{"noise_aug": 0.002, "time_shift_ms": 50, "spec_augment": false, "output_stride": 2, "bias": "all", "qk_norm": true, "width": 192, "lr": 0.0015, "eps": 1e-10, "batch_size": 128, "epochs": 36.9, "lr_schedule": "step", "weight_decay": 0.3}
Rows from block 8 of a small audio frame classifier, named by matrix and row number. Rows with one number belong to one neuron. Each number is 128 + 32 x the weight over its row's rms, rounded and kept within 0 to 255. All counts start at 0. Numbers have three digits each. After the name is the row's rms in percent of the matrix's.
After each neuron's rows are labels from the 100 clips, of 14976, where the neuron reaches its highest value: "peak on" is the class under the peak. Only what is clearly more common there than usual is listed. The data: melodies that start on their tonic, played by one synthesised instrument.
# fc1: MLP up (model.blocks.8.mlp.fc1.weight, 576x192), inputs 0-191
# fc2: MLP down (model.blocks.8.mlp.fc2.weight, 192x576, transposed), outputs 0-191

fc1.457 079:151149134192091116106070151095129187115133100135106117096082158131084083145098104169130134191099134127133158146200168137075115088109179196122111167107078211079207135102132167125132109126133144129193129139131156148107116101117134116125132124123109161130104127135119129099090037146086167201085109157131155131135064164159111084129139123125113161111141084154152110164117137150152085074199122114126158102122121136064097110211089122096161114097087157110061138155116186170151105153073097121097129099121169112137134096121147146091048123108135100090159150145169166141095136136133130127
fc2.457 056:134150168123131112101143109144108080143167122082142074114134047111119128098058124131160174130090146059109141146090132149156091118164112138107112126142181111132105131163084149135153143158104144138107110115125089067109110190136179113022091115089093042167136173156114095167165102140097165129143119058155127138146135153162090149136142207149093105109119132146119101133168096172103047133144222173076119159216110116153140211153090097110157140170111113146176139101129103148119135155116138137123127140159140175106095137082151098097132174103107114126128174156120115130169112099122139130
peak on: F3

fc1.379 104:109117142156135105146139160125090103136103136116124136129101092087092097110107060132142135145090121136119151131173128028113129136095216170071109150129182143129156142173120107114137111137094132147113149131156119085150135126144082114175148102165179121194144123164061170135099082121077153146094088172172107114178133090136122072126101128115060121109114098173169077149138105155076124125140121062155134156176108141075138104178155122127150185106102162077138146183136173175155112150098098092088160064114142213159141133094140106105114180132170085138068169133074152147086111125095120092
fc2.379 096:127076090139110140121133111123139117143122135144144175141116050191164096167102144178156138126105135157150073193177145171118112122148059162112113146142147110115092128163128091124114129158095100142094166128166090131130131146146159158109121154103074112118135133176100082158123083109061159117076072103184142173123114128118103102081133131132138109139145174188108108166187040132125057165106184074087182055176165138117164090164121170101153093118125134142079158114120119117182115173143096123107073147133135186125152104180127164104106121186098143197075164126096121107096092126141117096
peak on: G5

fc1.205 110:089153144131143082114167136134100049049105123103146086116095072115152112165108099133116110097112126065125155084091138129152098124177137126092088155164157081125133146170082127144143183106147149146154105191168128090147116105159118143149130139181150112126181171123097161138180109140171137157162194098157121132127139093096139162091088130110095132130094047185114161096094092147101153142170125123089109155105084138176166135117171125095123124141111105137178137128194104142094117032049144135073093174134099119197092128097137143147130087134142153111130158141155143166108073177093202137
fc2.205 148:095148091132113169112105110071084151128118101113116071167123142106132134159089174123111129147130150103192154130202127126093185065102150126149133144112100123088113140090154139125147135119157221142110135110050161079131141133109171174115069124135084139161110070096168136207125181117054130166103133118105140175153152106219095138199184165062138096091126121146105108126074158157116181104112125102178153136141135170120143150105115094139150100136132090103074101092074122140157183162155116144121100126162122081092134095112146098151157122164082162090106174172186115109138147127123121141
peak on: G5; D#2

fc1.351 098:158084095155077124142115122111151151126110118129096106112130150124142128158135118076139069138092143098113086103150208068024115117132184166142115170157122170100213141136113119147110108127141106158127112146111158091113177080110147130136126141160110080142178113173156095107163105105139149140174139169160123101122093119146115109133111105164128118097125092147143111105107123132089108134175091149103123164135104098123143162118150165084078125131145128148171131066230226118120099108046124162100070114138112145147120130142143133185098139082112125096086092064182162153172142153040176172
fc2.351 105:062121171118162113147095168051167157158212130126094095102155129076163169159100150154099133172095147115109148151085071124148096078167120092132123099092133151151098119173143159158126156098100122107113132079127121085143160150133102085154108157125168149140093084115135120120148148091089095128091103127124088129079113148150134132079105189142138124116149168124108113154087120193162126098136092150140078177129144133134162111126135155159139220210167138162127114108115114096099212091166136117141201134064199157127079133129136122119158114144138182075117129104089094182084139081163072116
peak on: F3

fc1.321 116:141163131147087105117164132180088135102107125089069191103107078181085118114199081166126123104145125072091174068135186111124160114067134146074104167079148129091172139154138153165135144148117100171179084144186027128147137116128079145084140109121149166141169180128090140101176072162147111162126159120161136152108097154123128113141131151124098157105143117101158121089129179132111120209123143108123070143133060098104140121125094111111115108127137130098173123134157141079130092121086089054063113123161125158191117144173183125147127168122099163150112107120066145165132113140116157082
fc2.321 119:103193144157120127126133112073099104069173086111129119125125112101112152146120104055146140141164121141148181163128099131057142162160134099105121118133112110148133145026122116090152100161094129089092139124102194101135099131110171054116177145144099077124207109157154111140062116138094114175153069131108126130163113102156125138170152119116094130161097149141101145143087108101051096088136163152180117190108189162071108164146213117093124174154172128171139123110184156113150133124137169130114065123085175139102091121125144075139104152117126143142199137147120177113158141109106105174
peak on: G5

fc1.361 090:078160152105085085144159197105095110140138107119147164112158092152118124105100104150127133162134144115117184138101125146056158146130130108067125205134183147115171150136098112096130135109129130171141166118157116088089152119095078079130170123133168117147171133185062125133063129138081150188135118130210097108147114099141110121069114102097059157119129063152106109164131075123063129151116126068163102171172102163087111141147140111117078206191136139119132184120166198135133105145154098111122144059091135163162093114107154138132090140108147147180099140129072145114155072160093121126
fc2.361 058:128133103130147078126074120161114138102181157125154142129073135190099104144139110185171135082125096108114131078150143161154129163156094058176129150158148135131146097111141111111120131145119072109059136122155110103136110159117126113118121106117106124188123113126129096132174116118164091098098058045123169154076140141125079102130143077119137111178094046123116120119065108116109137139118156064224113104134136147115113167152154170175201140142136109144119173129115119081139076121131136127112170166143101154115132123200131172185106152163153142136136140169155190078137150177200054186
peak on: G5

fc1.230 048:126116066124115125094149132139132113068161108121074120132173078093136151127089098061114106138157122097178111115189080150099107092108111120163091166114184106109132156134027092099134115138145107165142189139093076156182108168116149171132170148070096129104129138154157112118096095142084139185105163107144118140119126103118111096136127122111131130112151144091097178105154120060145166176084122173122156185170103141176134119124147153126090120135125110112151203141179131091159130132071148087156088123141124141152144098150160186138102101050180127154114131200031112147126134145180067153
fc2.230 023:129122089110107125178097158116101144188097143141135131092094159127111124090135130129130125138126153116171147112130130000134135145120193144137114139157102115141133115124159093136122119145129132116160111065110065117137126047141147123147105120138116168083146140101088140142099170135125097125176099158125054180171142132120144123118134129160152164107103101134125093128147107174118119086158224127196108090134191154111130188153014137140150165150095122111110000117141125118127163139138109079112147163107108134142125132181131085110112162181132166130070128113137143136162102139168148135
peak on: G5; G6